config.toml
image_size = 48
downsampling_factor = 8
encoder_isotropic = false
encoder_activation = "swiglu"
encoder_inner_norm = true
loss = "l1"
latent_channels = 16
decoder_upsampling = "pixel_shuffle"
optimizer = "adamw"
beta1 = 0.9
beta2 = 0.98
max_steps = 7000
final_lr_fraction = 0.01
Rows from block 14 of the encoder, named by matrix and row number. Rows with one number belong to one neuron. Each number is 500 + 25 x the weight over the matrix's rms, rounded and kept within 0 to 999. All counts start at 0. Numbers have three digits each.
# gate: MLP gate (encoder.blocks.14.mlp.gate.weight, 512x192), inputs 64-127
# fc1: MLP up (encoder.blocks.14.mlp.fc1.weight, 512x192), inputs 64-127
# fc2: MLP down (encoder.blocks.14.mlp.fc2.weight, 192x512, transposed), outputs 64-127
gate.426:506502537454505518510497476486494502515500505491492498509480513499504467506513488483534487497472499508492489476511499477515494502530496492510512479501522522477483488516486529505503485489521488
fc1.426:482508492525497484495514513498504512506526506527523473495524482499536495495492510484509484486465490484506531534442515497495506489522515508475528532491546511533489480530484521480498489489462473
fc2.426:499528499493502505502496502499511502503492493497525502510493499515492495492511490515502490479496510488517472486490515511489502482506494508541498496520496502499518487497528507503503493471492501
gate.427:512507490517461506481521463515502497485497489509507492547493496503514513500500501541469514501521500488530512482498498505505466497497522493488483518502502462490506500445519518477527525494485519
fc1.427:496503464540494508449506536515476499519480490496495497506486519525474486485503480474492484523492512486534514469530506500501506469545516487508517487507536481501499490523495539526497499509487516
fc2.427:485464489521493502496500506480482530497496508490470485490476501503511496479479498502495497496514501491509523506504520530514483479465522480489490505472515496500475504517495482531491525540497519
gate.428:536511490498475503470483544511510545486469505469499500484491471480549494548482536497478496480512486478509492501464476502499486484501540491477529506489462503520504489498491491508515519492469439
fc1.428:482461488448502504579498484468474466516516503517471518536529512506507491509471464490529510541475521520458503477539475500513499494463483492492485507488556486484536533498539452518485512482520473
fc2.428:517509482505514506510482517518485478501510498503504526494512518498479506521527486517519501503479487513517479483482478492482516503489506518502495514521487517490513487490521522471523498468485483
gate.429:492482519489487486500515489517516506493503508487519499497496472480514523488485508498473509512494461516478490526508490495477492514506484476523481500503478486521505474507540498502514521503498474
fc1.429:486496503500519490481491520505501502497508512494500520493494525522501487513510495472516463496518519485497513496473513514514512504539483502503526490515510515509472505533472500506503482487501510
fc2.429:496471501499512520497500508496491529504482512510493484507501509484493516500498481502507491496490484514500503509507508518499490484481502504479487512489504511501502507507507497513515520523492511
gate.430:454529541538485527485535527535510481523534508497560451511515527504520498483506490508465490490537511470510511507519473490532538482526507509501486501520461467521495515544516492493528515492519459
fc1.430:431506509512479513512483516500476504501573473495550528522482524522501553488485450507488565518549470471506459531509497504522520472491523482537470501482547460532551528533489469499531447474514485
fc2.430:459499544517506493539483495450473478538466533507478521468501505472508483520509494479503503515501487523473506513503526499494493494483516479483499504484518498489508510516471484474459464496494533
gate.431:483504481502488506515509533503507496500497470473525489486498503479497489497491520524505524491546489454506457490488509518493530509489538502474540497532552484514483511507470501507505493493471515
fc1.431:510470531471474502520496485487481484481473524497473518490468503471525496497504538490496485516506490527504505497538512520480453498506468515474527549490451521535491489523485521514506477523511464
fc2.431:502496475506498518498487497514488500493512495488494524521486501517497522498489501488481508503504508504503513489499486516505499495462478501506488497496503487497502509503484506512476496500501488
gate.432:509513534512537475551519555497515518489482583485482519410464553559531426525535574426568397513505563540474482512486541511486534544546420493452576499531469589507468507524549518487449500575505496
fc1.432:511455541526501466587548444430526491507485571544481520496433519495511435472521502427510454567516521530454517484497545452467484528532461540477520461528519557453483516491550527483414522546501508
fc2.432:553450469504527569510499529529516535463539507508430478546535542491467534508547444524531476448466483571488535445478476543507499456430500495442445546513468534454542462461524523556513588517466484
gate.433:466494507474491531509515515499484480478508485487494487475487479482482516532499511455496492470519502469477507507518505494516510530512525523486522524499477521516471484509461473502532511529489474
fc1.433:450482494461472479513465506506493510520502475509525504522507489471488511545507496506485519490501505475503475501483503509524501507513532529497489535506480525514477495512481462523514502504458472
fc2.433:485499516522506502509479502467496505515474511488500502498476499493519505483495510490510508507503488499495502521506521508508497497498514489496503492482511504515486517507460484491480473509517505
gate.434:501518509499529511478503470510494505511506521493497517484479506513520501474512523474503479480529542522524487515483516490523530504539438490513522555494491487548494491504503508469492464507524508
fc1.434:495524469500476507533508554467479484500489493509472464493501489486518486503479498503493475503477523506491523434549493500525495500461507509501503491527521513476474491512497515492509521508515479
fc2.434:516514493491505497509505506515504498509510496493512505501512502489513477496506506513508518492499495491528492493491474464473492528504487509518514495518488501506504495496518519503505479507499483
gate.435:516524451472501510502519407469465517471470490483461459557514459489427491500537509493530528514527475470509519476467534488512508533485520523466448504521528531506464473453515516514492470525496533
fc1.435:557460436492498498465518432484478522502469538494433456498490454469458514507503531481507496474497475483525489462498536480509438506483510552514500506479542487471487474488499526512513441490493488
fc2.435:498486497497498529477516506498492508497490518528487460499502528506490508520523481512521464467477486499491509490519492500499500488496510501488460511524499515484512490497520514522509542524488512
gate.436:516491486500494499490490461531469507506483424519517501570517494508479501478495454479455594471515472501524523459494505503507518484535525502490426462510525481474530511473516498528489505495522578
fc1.436:459564536512524500494514550508524489472519573475497510446492510516494498500533547491550424517483515466468478522444530481472493550488501443484570528523482551547423462527543543498459506552499486
fc2.436:534466504434412513455530413523471519463549468372488445553412391573610536409358614465383587498637561460521538467567484495598405550492428522510579399450514398599404540474467395527501552610627450
gate.437:491470493498521482499498478508475488494506493487518503506471489490498504492514473516475503481519479500518514503514503518512500502519529494487507494499528509490508485476512501488511515522513547
fc1.437:444493500509472486515487513494494497499505497524469502499508517494519496499502490519509488508500494507487501511502487517507521525526512499489499496514498512503495515506488505484505518537490462
fc2.437:497522506501504522496503505517532503508504504499514502504512502516484492501500498500508503502519498490502489496492500489497494511521498499520513498519491502507505485505508513500492498485506505
gate.438:499515497479478481489498468516537501501525475477520485522509473486529509524464530481551541474504488474524478508490504502479483491514523528481463552503483519552475458510464499512545487520470519
fc1.438:491486483457491543465509499482554486496520488470487461519492472492478492510511511473540539484479477472520509526536511510470486549519552510501451542510485511530482421504480546511546527538456478
fc2.438:509494502486472502492507475510488495501505491454491499508468462518529513473480517481473525507521523474493509491504500495530483509497474471517533477459535468520467543505457473494485494517537492
gate.439:491491499472523496528492480529481500485492530503491491470475490539504505494528541532480440463488486477473505522505512535492482513510496491475520485506527513515474460545501522470520514530518469
fc1.439:468430488465513499486515443557489501513466506501462515470449479535524480493493508524473489440512497525479488515503501500506485534525481531439478499483542498516467486516490571442514491544531494
fc2.439:519498490499484522467528479512515517472542493479507497552493485514507518484490486512486509479508532482504496458517476498528476496493483504486511488530481481509494489458517475508522530519509462